{
  "train_examples": 52083,
  "hop_length": 320,
  "mlp_ratio": 2,
  "head_dim": 32,
  "loss": "cross_entropy",
  "head_dropout": 0.2,
  "init": "torch_default",
  "lr": 0.023
}
Rows from block 3 of a small sound classifier, named by matrix and row number. Rows with one number belong to one neuron. Each number is 500 + 40 x the weight over its row's rms, rounded and kept within 0 to 999. All counts start at 0. Numbers have three digits each.
After each neuron's rows are labels from the 100 clips, of 14848, where the neuron reaches its highest value: "top examples" is what is common among them. Only what is clearly more common there than usual is listed. The data: chords played on synthesised instruments.
# fc1: MLP up (model.blocks.3.mlp.fc1.weight, 512x256), inputs 128-255
# fc2: MLP down (model.blocks.3.mlp.fc2.weight, 256x512, transposed), outputs 128-255

fc1.159:453483508482482576475471494464483569498438492501499533478474568509493504446440543533500481472474507517498479467444489474513476519519473515511422527511458451510549514428510462502518573485539572570576505512489571500473466559519488491574477429454547527519497566467521475462530514487477500471481530547512549570559462504465525441538504430508471473532505560557527480507446463464521432479504
fc2.159:529494448422534534536570458505585549538526531505447521482468477511460449502483561471462451511518498502438495500450504471510498525476471469509531532490567512472461520492477538498485565578505539509472564514479445517494493515428532487511569474493525547461493517468438563455546421542535526452470457511484504426562496412417473577547564448520514517511548561545493528617447505445501555527429
top examples: vibraphone-like; text has "noise"

fc1.338:528579463540541512464481454527429451518443506503473485606556563516442441545546512543451533472452548582502443490452499469465502431493530533499461477521586552422506555522504577495469514552487533501533592539480467555529515497494481474536490515525566532526478463542521485498516552568500491487490537492532480499469527516519575461483492534494424526561432465483466513479501488505534515491462
fc2.338:443529451509506556518441538423527477463483572463510450523480494457512552514510506489508511436520470543496556512548488551457560503503529511565425468510470523460510489557416451504516447526508455384470479490527496441553493388520483462517541486494565442541548452589525533503488533495510554508450477515535527488509590491526515551508465414531505498603503436472500536455575526516510506470503
top examples: marimba-like

fc1.462:471454515491553483549565543483524489498484461487492416515543537476494444470502534549448584567461507472485546456492482471440508498471492419521455560503497550565483563454484532458470464529513488540543503522530471483424473525490406567496532528514524503508513470451479493477502499527473485498503472508538571466584492518470447502538560464419453460551576442496507518506520500451530546555507
fc2.462:495470482557498435491514492523524467497513469510499569471475480492546508521518496504501549480550551573506438517537483488477447483535517585467493468461511530554499476446530578567450505457537538520427528445491532492535451444499500512489499511524500528469479493523555505426504492490497491535437504454539448485504509416495468495610596558522535479460459517550482477471419564460528489477500
top examples: block; text has "piano"

fc1.156:489487544442561489523512549464493425454406479459481491497550536452548467450406508507477447468524558467518468542536454462486502516571503611507508520435410474477468568463480500469536536504445580478515453568555463496519507529564561498546472468471481428481513469499533397492509481501436493484556483471520511501459517546502488505480483518510452423479448517565552505433536500518459572544558
fc2.156:431453423558508390565538525488502483428456456476481513474449503501546457559560507509520547565537508458461523480522506478432441501539489444536471477464576597502418518450449537532500473471479512535444443464451520562411449450468488447474481536510459506530491435509488474452556520530555490520479561476497433473511521506508497527491447589475456500498440500492506570488511572447536481532482
top examples: block; square lead

fc1.337:528512499479502496530552536450455527484473487511465444575502496567457488464562467450509530466502523508552510504475500553427518502510550489514510516577546492523476492551498533530476481492480465498517448587497547472535518505480468529460474484594553512476508431522446437460439538425513484530489509460603543452505576502513509533478414504500493515544506451594471517472480506556539429508435
fc2.337:465450471506532473471471443453470558490517426451478535635476508513465512484487488537572501499625485562544536473510525468432498517479505485518416539481515464526519535523461599543456534473544502502505490466458507510561511537536449506554417462436523458488546529532520476453526480502473457507520478534479541492521512457488539536501538470493508581531475578554526536472506525498463539471522
top examples: saw pad

fc1.57:544552470476536490461560545537546466496477474509471484525529474523514487511495545584488511429486523496629499508471479509489483530438500552469523521510505474533531566495587509584445520516470550489446469449587490488626541488494488494521487465587404512549603500521478461471449482537474539518446466470533547519486479477503543518499493456446548479534534479537535563475487508499423512512579
fc2.57:496479508481528485491503501575478530552449598507516521501513544448573512489460503514478525503509502412462466586512517541524428445540515544547578571458421488479496461473487488450559548506502480490419476454491502450442504553575522521478441571513459428494563458540424533449518492555464517450570467484553521472501506548428485469480493462552467467475521487392454426593488486529564469528522
top examples: square lead; thin (high-pass)

fc1.39:555513493545500497521598529451468433495506572479552497489514559483503499487568437509487432504553507527486500535418569463491500507477532454515465548504631459432429482561547497456480545498498547488468506547474560473491559496520457470521470561464580454493572515453554564535488560579471433561511459420506528444446552502476495547497536549549531560501517559445532527588476524501515553540489
fc2.39:527543501546554493426566518567509454504545478506527473530477485472471567495555545569481497504462489470554552493507558537562442507452525494529502490475573478493497540461531493444497573586432528428534575482445483483487525552491489491487497553443536447491448489527553536527477511507492457576506461511545437547456432488532536534469553494491565552554522524497516477436560564492497516509510
top examples: electric piano-like

fc1.181:547530449518447570462514492474515506547458526484534467525522443501435449539468506454487502543543519570416457481535485523516475522530440521462497442464519455481494548450522537527447455461441548510579485546476540505487501568530515505473529483597509558511473475563479532521515523482506553419513535565552533586533496474475443465548526521474487505546544546539484478535590446374531431467552
fc2.181:513464452476468483473527482535553453442455585549452483488498467496497445547479488506506516523482484513492534359472490512516522514531465464471409535503458473529528481517410560456597569468524530562502575540505522514470492515518513560506518494473476545460480517473460511483484486477557530461458487499518552519509526463519466471553481495427484567542495505464524462552428443515514481502435
top examples: block; vibraphone-like

fc1.385:509492481492599486524524523481494514527515545459557449544509540495500515484514526513473480546468515479475500547544557509594522523498521520501494403473553469509461368498588511539508558500453538508562518524488483519470508541499495486494576436548434578571561527491564449474486436579493523569494536509478398493517539498505503546511536553444552446480517483520595503518500476521463399529586
fc2.385:422491540528485534424559489399467513430520515478476509461502552484471482561516450486527523451481480539550532475529441490403496489507562507492481469518492485471479546497555523471532499525441490447491448412485533422499577509494462471542415469450444505461501498461445548519497532495523466475492490448579449531529526506475484587538503442513547522552485513452515447463499421522559590484496
top examples: clarinet-like; text has "noise"

fc1.414:575492525432399537461496510509464436535522506617471530461521536516563531510492489442475524536468538479465537444461486521534529447489487589464511485434473462545481465565485500492497486520485562525463458516434438515461468514571480397533452442527551501506471440482518553512451526426542546506480488542564524499487523555553489542526498516532542495544483517511421489489506558493444533474462
fc2.414:523531485486543511442453543428512595504506549509423436568479418434457488469562465518498465451425484483477414532521535476461533484521492546535547445510500482522495541474474565443554500497578451512476532434463525492527487517469491512497482533527375466494461540495494587463525491515519498531474498501607502569515535468560416486507529452484488538537516448482502533526486516501438551444432
top examples: block; clarinet-like; instrument: square lead

fc1.393:532486487443549461490479536592521490416509487539416466502532504496533453469617497522550474472580429521486511478423508456457449518486615480482473511474532492503454547516488519437477513446517510496495538559467490488545482470499432544432593519502540476490471510504517520495525570477505429515489520532479553500418516515485472571460490461558502518524499471470484496465514524574499537517475
fc2.393:471542542486572458490578452497571431470501562451432511534497435436488527458497454487489539489501482519465526442498453492489480561499505505512479482468507479469548451531466534463550539557461450459528406447474499446504528563479481621454464527438519517561549487449501502551478476501552490561521465559532434535460468462473444492464524417532508522479449490500440512494493550523501516554518
top examples: electric piano-like; playing: arpeggio down

fc1.421:500506518459429463489445495513498477502570545527436500513475475480458551548538543459591521521439533457559460497458521491496444549542436482469497457515564425483495509475515499551467559460514532477555513539475532554529511541497564555531371469426486533488502523478532474507454455566555544487515455447559495504464496485540480496508502545497467460449466551551503591508469499556489486483474
fc2.421:473457456483458508529508545347434485497513428469501521594461466469505451543521475497529564516472566472478457563447592535460548502554477491507467505536539462510562410531485535524583477499451523498540503520494523532506453438534509507467496538519533470558491519525570429517458436441415472501464537541487524429455527532596570545499473488520470532443409508530521507487508501483550499544525
top examples: saw pad; string section-like

fc1.228:544571505487512502506447535501505545449474454505497567453432483566562498491494474443525453484473503521532500571482547521488578495500583531511550534442474569535479549532526492406535547463496520523555575517536467546495569527567477470488531518437422444590584560529626564527562533432512534513536491512517430447506460480519522512460554518481551590509468471494466459435488490486495546535481
fc2.228:502518525502500483605513492530471452400455482460480512506515472476488501461486510464551406568477525423425477509485497470533537554488537538493497529458481544505484459530542506573494517422472481520488550533455516482447459526516566470488544475571502525493470473527517526482618473488520539448483465533546514493552455481485558516482532457453492461492479538452473494575460442535498511477478
top examples: white noise; pink noise

fc1.401:447440493420474517508498480529580497568465530494552476540468453451503529446524474471478499525483496492494452476537526508479497462430490422471529577551555516535482463544559485423522462579545524523528503546473503506534484527438446528496481553507481516454517464500548437513568619516458440462531541491512553539442535559517517516501511504487531441552512494510472524512489611464446438572531
fc2.401:461490531549491544510567572484442527446555499486489500540497544502521479523447473462515475527466521483452487529528497579532496517481439550534517492485500515481422459376446544504523488597493409550504513615470490497528447506518454484538517443525464490448464538506523548552505543493517563551565545477563497510500536448488447397505496530529482448410520537455467469551529537525482588481556
top examples: string section-like

fc1.45:564552463519469519459477490521443494529442455430540516482501555563547497470526520453491498525480491469514497533559506431520488459517550532495561467606509558538475444473483575458497572576454549474486471469541525509561585581457505436536510555434485544536455538526446491464431458482563473493451503472477475508515491540518502538523509551463550488492549470492506559449493476536440515408509
fc2.45:496501542509544509445569518498512446487516513423553436452513529507514457526528500477499525505504533491494567461496529630515524491481541526470518489455495503533412551490476549525473519472487486495485588549509535525494476506449558479542464458485559443499458448523495507522493601536507475441527510507553491487511496457466521512437489374528477489461461527464525520471546526531442515406493
top examples: piano-like

fc1.183:506473497426508551468393434449501542523504549506483506484480439485499493445469535505589466470547434514487519499546534511539533539488466529433591514453510501485479550463476567481519475527513530517534512511521482558482530531567411375540516487489512517557487502514522494500540571574549494488432504587525489527477529465491467543483567529530599493473480562497511525493563565505515510534532
fc2.183:540503477509537519501479495472480455450527521605523516537517600517556502584488451439446535563502516493510579509534412511469510514453578479475443543450479501545501484462527575566531557526576518553504545490482516441568502496423581541465527538467557478526522524510490445497517477451567539408442504501504490532401542483538593586480515493458530512543459517481502532474517473464491495475495
top examples: marimba-like

fc1.37:453541473455509432466509488407532473483456507508523550503507464545532567561485443453497443465472468481488508530483482458469526436493551512559542512455474441443494586431444526465557415473534508528519524482493508527498522503535426417513566452542585471421508529516477441547491485518538462487487537557452503499567530567466473494500551508491483523526493494535480497553512508504435446464489
fc2.37:548484498526445474446456506455596508525508491463509472495497512480521477568436476512521472510516484483457503524505565546528433531504475507549476610541453473534450505485484521564461434493487465524462486478479480507449513532537436477428511469508455633548473545532430514504458520551496490479546440452531547457441569524574509566486399486474535519489465434477456533416485502471497469616510
top examples: piano-like

fc1.292:587507497484509533480518530485522516490524416497496505552461525508525478431487521546483433534449528539462569473406460560567447512498536552570486453509542502517580522500548504483533484508514501517510526489500470564499511506474544436492444563454567466507472519531438488477501509494500529497472534440499537504515462507502520555490495528497486502494486532480548494513520505519473431509525
fc2.292:504509547508589481548448534561511491463511513506488501464585537473486486479513461515481515446520458471422543410507503579547553486458453440505467466557502492518537462547445508540500559418520575544467502567538495477526550484523496441455544517505480527519388507583580489484510545486530493465511532502530376535535442513527558514502429486565551451517559428491509510558533459545513535482550
top examples: string section-like

fc1.374:485515475451412506492570570464548471516445456486547446524537493517540506456463461540563468525485554554510457500432490467537471470463508513480554452469502523542458548505499492508494577498512436567501543462491394493470436544518442412482413556493526464517463484498493492444527472489519596473531518561428418456447460439496515493459584471510505522548538535476444520512485512522448497439518
fc2.374:456533513541522491485506421478506483481524421513478521591518511450468469523512516557523545405490487480515554544523541483531492448517509537443518448513489558364487535516430439515478481539511502489445487468545466507482538496585486529573488461509443531572453468447496493532466541497456433483503539384520437527452575533473512576413443528446464536545473491553499545461474491438500537448537
top examples: block; text has "noise"; horn-like

fc1.98:499552480446554523494547510517521501530493538478500549451484506532447551412503528532504536464532492486515484541432563537476504461560504483442511483491485529551519528496506518455476531459518579505576478446538464578535536540458553471541516502547529473509442488532455570501505519424497408457541392520538440520450430534519483494472511419497468544504578536427524460544515553499465511463542
fc2.98:542562467474535535534517482490507410466533528515443480527434448558517508475502441507468531526480492489429539484463479530492491517464458534514474520503492523524525518443468487532540471457499495553443526503497485447508484478401469526503503536404503557475544476438478456501577499527422531475500600519525484467486499538505452461462501543505468481520521494486528560479485552489603498469452
top examples: arpeggio; reverberation; text has "reverberant"; text has "room"

fc1.254:510563459553539441535470584470474482504476523450508466515513518467502472551485546443535491494557511454528458539476466584474493487473481404539503501455529524563501442526526404421533483429513474497535547544495547534535503552517486515423524499523503492531461490533567538450449464522532432506476556480496481529487500521583487497500408571491514436427479485463508455513452488457438478515475
fc2.254:503544462480507553452470444539518439501509553511464482403425461487534488476428439506426575475511536498491442517479494511571498496499485486455500492421512480576458547538438555542466507504523507438458462528545475511461499533494583423531534462542475520448469554537500500418571524433547556511512479465481516537501521379545482526531460602525483460530488440487551520470532550449586443506496
top examples: organ-like; square lead

fc1.428:461492467465464519497461520517548474519492468517497476539458447511507511478490480491440452515482509441466479431494518492556478513530416464430464491566562484561484503469496457551527460461527512580471480473428471441530548556507512580525453487597468459514447507525461443475517477559472449459473461514495436468463532506488599585461563575444521503532532475564464476418476510491485507440488
fc2.428:537507572522522520521483482503559512506504447487467423455519487431491491544535503565498496470538514527560465512529439603507601518432446524505520511463502499432510487447484500508582562447540529531445575441502481522491475481492476446540520542515495501542510430476541521448486501575577532476484580519559467460457472480500549463527479454515500480505456589443522460477483503468519483556514
top examples: organ-like

fc1.102:526516435446479450505449570477456498466486539474471522498475516462619512529503548484530496504501563572480467559487493424498441498557461526518540467536478563501454451497485519526551418421501577439494533546508541600493439470517513470509506485528495466480547454481528510502504456439484484418447475500516479514562471544475525466443492481562514518546526392504497545493488534474511466480468
fc2.102:519506439455553496470487468552546538475471500514476442488561417493484547523501476511518516446448494399526482524456448527502538441452441460490444488518542538475553453493477454462470485533473437537481496556486498451495509579515534527470490520494411560490511565483461471495498536458474535473491472500521581542439559519542529456444528389500466456468502496531551535478544523490464513477530
top examples: square lead

fc1.371:480493434517466500507479578489488475475476540512499494515413508484474566491520520476515441479565489568484439499474572514530489568506440461509508533509539530512443506550433541495451472513478486525525522522476438490579546463464450501502486535459557415560472467485529546483462498469588498437453483499481511543489464423461495462521538460458505530503460496486491478550536548531493531440430
fc2.371:488485529518511453450507399503475467468450573479486472471440478508479412522492447555492453444530494520500565399489534511455446472497569453586569458538411499476567526457533533489483508486473593459494521444525513475503542499541430546466444488491479505570479430503436500511518509516442477554556486548514467463468507419530547534451514515560524532531470509473448499487489503545512486406449
top examples: saw pad

fc1.446:561510525485496487494545474521423440500537488563481500449562469452513536501534534414473506444472532543505448460515476442553460580565496496403551495528533437460483547453558492472545405529520505454485455558517461543505534527565574491576461485532525532460510479488519486512469477450548532484443515468474526465465526560502480521481487457515461517464447391485490497507529502485512457491459
fc2.446:524550539467515523499400530565556509565487499532540504485440459488500555487536560450495474486436452432479420492488514521527446608499496555464422535501460492535528554552468465562488513543519488534468507543458539501487413507467466494489500518444491474492507539484595465539476497531450507550490519481488494549498458457486447441504565485427526480527553595541519532492422479465400500478519
top examples: block; square lead

fc1.114:510578480475449552491531529450409561512472594553583465504568424507508521565496446437478420467549562506463568477479470460543531505456426529496415487514530554510569519533541564531494518468453417540509560512537414532570496451449421564498551521589479540480474420557534463544515414558502501469466430480537490468480512488494534460543475501416465406497472455501533459437497480501498463539536
fc2.114:531550476551571475537474461490509470512525502521530452471453532526488488483630400498457577448538493501541487452535494546483533434447616477510553503538508517493416464510514505494505508499514504504501574495481474560488481506505523469456513482521440502508505426569418538448504431520512539511453480514468515517463527547552462507545514507528548469526498527529511493491485558490523474528554
top examples: marimba-like

fc1.256:591502513520534483457536495461454504508531523455574554498539489504487481517571467495557465526547508532484492540509421525557487479506509523527501488547484398547451477492514530581564441549547486438537436491487534461482525480527484537418511482494522554478528496508538528527516471450500466524482508483532441567480446479552511510513518520416475451518505521517439469522414485541524525509454
fc2.256:455493558401474481494436512486524477574482538505498501538490516467471591514558445454438523472586486539545550499530478521470506449480536535509562482492496534499480485584503465467512538380482583386528507442471492526610467460526460471459499446491470489582490490491457469536454513505506479482552516518509564473570513520545504506468524503520532408443472426553496532547476471434512547578553
top examples: block; harpsichord-like

fc1.110:529448433541480514482456517525472496494542488490509486480580495509517414603454490503511512455500542623463549529538491508505528556546457617493495512476500441480455459472557459562512442456546557534500556482463412485530444555501477558482542457564476500519530528530452404516514434533505503522528532485489480501551534499499435520477572513535495471489545532540444489446453535568486494501469
fc2.110:559584435508524535467533552549527513464504525522505546539454512495440542389432438479544509535562539417523480474454491474460581465508537493505403532504479492505550506486484490516498532597529528496487506526446434541503492551511478541483510461491526526497482478443541459502472445426442557493482469477516559477468467510543458533553487420504528478446484525438478479518488480542475519471500
top examples: white noise; electric piano-like

fc1.485:420533459447471519512552568498510477521478482526530492481544522401533469456534507498482497504525504530477533541479553463522516452478519501478475469539519577573543541491412460521476543516489562508500502512515424495534502475499498474526482495537497499509415486525536464563583477523420553491486577487510563559519444494469518458541541391417572437463479521549594448459528451562496454446507
fc2.485:511514480520521515462464537511462462492515498467481561522549457473443468482550521530506399551413542520473522465547496510536467527452517487435526535549474480449496514469473537558507433564542458454430515517507508556495496497493487450539549534426445459513426522513495500480455460511474515546463380455504524501527530580485489494447503510503563558528567520375443543529570489493462491500547
top examples: arpeggio; string section-like

fc1.210:431491456435572560536493484544564484530511544548478479529445418442510477470515547455491443513460560493560497421443446520467489470506451492534553522527441434543496499464506527489501470539512515462492576456416541519434468484515496485481546530550502484505488515481484534501565518491517468620385485472491465494459541484500529491492554463556438521412462573514527544494426530530471470557482
fc2.210:509519401524486458482491500481530526510569475503475539490478459477518426556534467553462509531526484441474497546484504426516503468477476486514522481531439462480413548468541516468598519467434477411535578482536512558526519535580478469494469484472503521467567490521469471525511450462471503448488449507511497467457533486554417504493473516497507397537467459461482463527471434493520551521528
top examples: vibraphone-like

fc1.402:439529449566424477599549501532555469500512459556563546482492455482502553430508540436529508508506465461482526502525531472489588512528511503521538530574472541478496523511487453457487422483524520499490450461478549453506525572561524489517500508423531450543499546482534448521515561538466535495507514545517445491460474528547487533470461563437522531477441485514520563584507573444488502503421
fc2.402:487477482527454554489592473489509485510534500512490462429467448463420525556413530541479542529555481571505502465532497489549510500507518494428560504452556492565525448492602496493565522498415487581593505531509486502523517513510488451561464472517571513498515529593468513490514546550501493504481484593525510495527488511462497506504513498454533481525517548451556510462444551461534557507541
top examples: white noise

fc1.387:508460508405523483480531500478438457490463504488473527520450569455494555476489498464533501511481487572503502448544459530475499522500513485522517532459557480506544485417563528488511495476441497499454483479524493528492584479569493482499483444458477462625533498385521475449518564496502456458453499502560592518428517453530465445470517484495498547451503504524555518551528484495461476538455
fc2.387:531527480477486461482470560470541555529512501529463504460496424481492602523456518514499537452508494435514496535482503509498521499479515498511462544503494539456484485474609522517554504578528512504497570561504458454484492486539433483543482425497568497529501475538491517544475467519512522462563546429542569514471528482529496467466499509437498513477530510471447549457442459453541507530526
top examples: piano-like

fc1.36:428549491478532426457463535523489514504440489475403543559487513459590514503452537514544515571515552491438496509476464488425490549540434530488579530553509551478480532468461503479472548462443505509522460509473525491526481538516419500533474507499493507525538500530527505459486489507489474490478524498512536451543457522460465523471561492491530525523558565486505491550489583491437482548521
fc2.36:500534467412468476518449506502470478561506498553488490528533505480515507562517506528528507489449549501562492500501465497465532510500520510515593411506500522466425535558462576459495476539519497480488518524498465493503466472530446483522523503478455565553477494512528525516518534440498506502559501451464466526422550458524559494454364414509463493550440478540539538519491544524463544511531
top examples: white noise; horn-like

fc1.66:553496506466558483514533449443513439455580513445488496478518531518543513517522543467495536560479520550551442529498476613429441557483573558495522569490473521487437528511544462457536469536568490465563469469491517548486492508527491484506524427487477541539518458500521438572470483539458489424543546500527419497485501580511558542475496460456496471501531484503449508482528537444567494479519
fc2.66:484480528406478483560471486510497520451517525492501462525560551506480435426559497531506559454540576526441531530481618528510475510469551547454464468475530511512464557530498527433513522507527462481541539525518519534456506505542458541499579487461561484504465497511481570518498496529456442501507481446531504487489508501512546540504505527504487439485447502584551443572530474519602524499437
top examples: clarinet-like

fc1.296:565442560463534488408482481472464567417537504578486495463489584413561529534439502560512506581530581536580508606565520557566513494509522487470439507512532508432468493459489591480476505492485517464503481455515452503553490434483517482528539507502514536437498487497442494572492501503499476469637510510542475491551464516533519437464450489458447499568462516475535554546523451497476437490475
fc2.296:502465511466441509529459473438544510495523553463535548485536475509510506460473572553533453509481551480507512472494572501408474474472457451535534441519477436479528549492523594429550539457491465494491466490469480517525385573548425531452419525469476567533464497453532519540541476505494452514499482488572528513466519561461500501564479561479546548485461453438546380510499452493559457520461
top examples: clarinet-like

fc1.236:425517505472513529526500516457511485494475518504524540484488446535445484518458457476415505562478449522554472540502461459540488513479435522508525589525559484507474543495495507500538474484515463520556458514653436443516548499517475459463469494516537512494480496498371514518578571528467549492523538515428517542528481469565534555529465501553479509548487490498543578454564492524541550540499
fc2.236:464458455497591522543482518571487520462497540476476546571483514470536436422508494502557513559485483440472514495471489507531527488520442463427522491510558384532408574476488471492555485467496503542523541490481535490546455490514466434497416474557514513466550469530492518436422449532463533571440463462552567518491552419536471453481472540460524481538496488546505488497543478554479466473515
top examples: saw pad

fc1.30:419499526506491566521477504531461516569540463439492471523457493480479528502465548446520514454483471521557512452449497459414494462590529499480508553459523556511517505473459512489553467488470486573471463550521515503466504522471442532407475558454513421483586540507427444489514511459503525528524503469526494445519477550468429516566521503498443491547493497523547549505490546516536452478531
fc2.30:486518540407444432491551539442501438513525535581434499499473463414528485523471507457482499470546477494512558516472486547524489488493530498466497460551524577509496526567511460499556515533582498482514475485440509535475511476449527537451526488538556521532504516545500505535444554466475556569481483503583469543487482458498466477442519474448526514509404493449453456477486517487436502528459
top examples: square lead; playing: arpeggio up

fc1.435:499493564536538484475444522473439455492459482525449579499488456531470497517520483583446421474496463514515529496483508542498466502516455514488488491460480554422453566498483469535552531451445430562426527454436580539468524438463589492537596521530543440512579494480400594529509480543490483511510532454510522515502492442595504505482535507549499458452566532512499474491570491504408456580562
fc2.435:499546523422511543504480418472422470451503462484475473512537501492468495465516502482533527544511507501526504477538482535489498484489551494555516454410471534540573474469525514516500553518487502464469515554465586493465484552503568479491473526527500506450522497541523475503504485415480526524509496454494511513559536504433472478530473481576483505531469480424436523484522542536522531516477
top examples: square lead

fc1.9:508520543532504531501559521527498551451480519507484516538511443463501512490443493447476527489464473521478497554468410556519457559504503456514483503523439410476551512465541566427469521525519493530490491512472448572558443522582545457424519546451534469523528524511427452511495487528481535437491512480504517549500423497458496506482554514518513483519501457529466538519509478508499538571591
fc2.9:389469552556555526571570370482420507433502509434527477506499518485536473536508492491479497506522544450478554481481471567501494502496537522501479480477521425514501523511456441451459517516518496476410515473489469456491530442470498544548487490481513504475493464525419451519580527526446467437537508520463444497470500501507478543485449519498465508429513498495502457523473496557538366466480
top examples: electric piano-like; block

fc1.373:498474463521483517543465534516573477538476562518507485493506437507507489521490491491539508474527452463495459499420480520510568437509516550477522500493473474466517489471587524537531448488527474428515505463469515559484474486474528538504503544540544523469545545425565565514379462511369451466505514541502486534503526464512477549499562466499504438504549550464486550484565457492532458454491
fc2.373:459502411451492461487529540521511530421546477451545544561477460519479556462574484477459555503538496501482572500537432513537477469459557516408458511470491561517454540484554522446509563447443501540566447524472461510486578457453456521485508514538498536473424512463467467437480482459526545458574415487432503551490520575454448545525491563463497535494464450524513486441549517469530544476531
top examples: vibraphone-like; organ-like

fc1.240:460526509478540395559530505515545521515468577512522434413494578572596532470499430558523471523504568533494423475522552515537494529421484529443566437430473409515508428540499525494490469535511432523426562555490577494473508568483466487491564466450520520469525558480530496478485465457554545550530494516573491561489512483526551527489478463509546493434523465477514483391490550493458543506482
fc2.240:499498477545495550543490565631483550470386502537555512517405476517591506492478490485505577548518399437424481521495437520523574500531513510500537451436559563472521523472507473534479473487523535485544566519527573475525474529493495507453422541561518525444481474521473521416518484527545508458421531469462489476502584569520505492556504533522503533503540490535514550473476474509440441546519
top examples: saw pad; square lead

fc1.310:525523408552463498525538454479497438529453522520458445523508411460435518490573558556492506476490579451422476512514453583518458543469460406507472538572512464461506571491492522539510487504547492423498556532512519459506439549539518451442510521490488422506548449524597539469599475496442483513475451491530507510491434488484499572548482545488531480450469510471525509458534440566482468478469
fc2.310:422527546574514490493544511499547473565496454537396482491464437493556474527503434536574534437518497528527557533600560418506499526483497494513510558533528484432500476458523479480486509509453440422509456549424565422486450519470510511491511433458477551537497554548457500522475539459510505539500469537499523559542430458490480527494525557539563441492561516478525499502464480539527548552453
top examples: vibraphone-like

fc1.266:510479498536472540474445480462516452505481580517444527532505511630572506439520467495518585468467486535476504505485536465526553493555513600531458467497458422473523536407589566521426504477478534454504432500529541454479579507577513468471468503538502493529483446481513503493610494457493506537560539497529462449412557510422442446514487545487532535539491555437529547538549492530476413415471
fc2.266:568512492526508534559513546463492438438457527499493445516519494534457483487512589514476453507451499444481527491527556444535474439558480476481501461587464498521521503527544517487478410571517524580543582441465483500470545497510493501508535504504505454557558504508522446485510432500531526509491508521484477513533510466506464478516508472518570516547569515553511540503424467435581554501448
top examples: vibraphone-like; marimba-like

fc1.70:500462534502479488548450576450475552587484500448488472514495552563536446488507480524526534459498522540479487519498472419558523525461421480465570582496532428534473467547491534571540512552543469494480484417438497600485533483436455490521518543566558466461526479483519502534501442420491460477507497546511454452523489498471490488520493514510439495444445544532406538473510512490473405441484
fc2.70:468484510488525521491599507445508513531477517493487534516534450475506449461511472472543440412565540522509438420526576479499539472440474460519528515502518475521536480471562560527451447502455425572517540500456461574516498508452493472455490453535602537446491519505514479481470472540469451511461498493454581535551536514560555543471526492510489491643532477510536489423479496517462450534526
top examples: saw pad; playing: arpeggio up

fc1.497:504485447485471514504517498478476472532488441481487474521510506532458463561525490538532491467513518531454535556497487460554495545447495527502568469478484456445412503497498550488472490469466535497541474508585510513505533494511443529523512510466523528494592458432506532515476498584498514551465537499472479499468509460497555502425512511482483425517474462465542449568478526475561492546485
fc2.497:481468504548512520539514548435443523535501473574466497541538511412480496568520498436533543570497500513562507472529545486529506482514509500553539502442562565593477431500496375475463393451585443474560425498504507547532452473521504405529443548435535480514460445439479479491490477539508598446453512500518503538506469506556467481536468476486482478519461549493422427486503503477519508511427
top examples: white noise; plucked string-like

fc1.161:476512553548487491485438503408480533445370460510550532542486486450572522554491545442521544442506488524564551573494538502417470488475491511526508507459505512514529459524500508515482492556488504572483489437484463583437578531477494432466537518534548456431503579460481453457505512528473499461546500502616486570490507486540570561483470506509479479472460546512460501472448492490492471533452
fc2.161:537437488448462579502507571464443433479565528537519475454489486440533478500502438512569517535552514487533490474497436524529479576507478508487449532515477531463516559498476478424554526564518575500508499496462440469533451522461481530558435515448576560472508521494471495524463510478547480441387424500497498498512447476500513514522494487454464492550432500508464513437488507504508519563477
top examples: vibraphone-like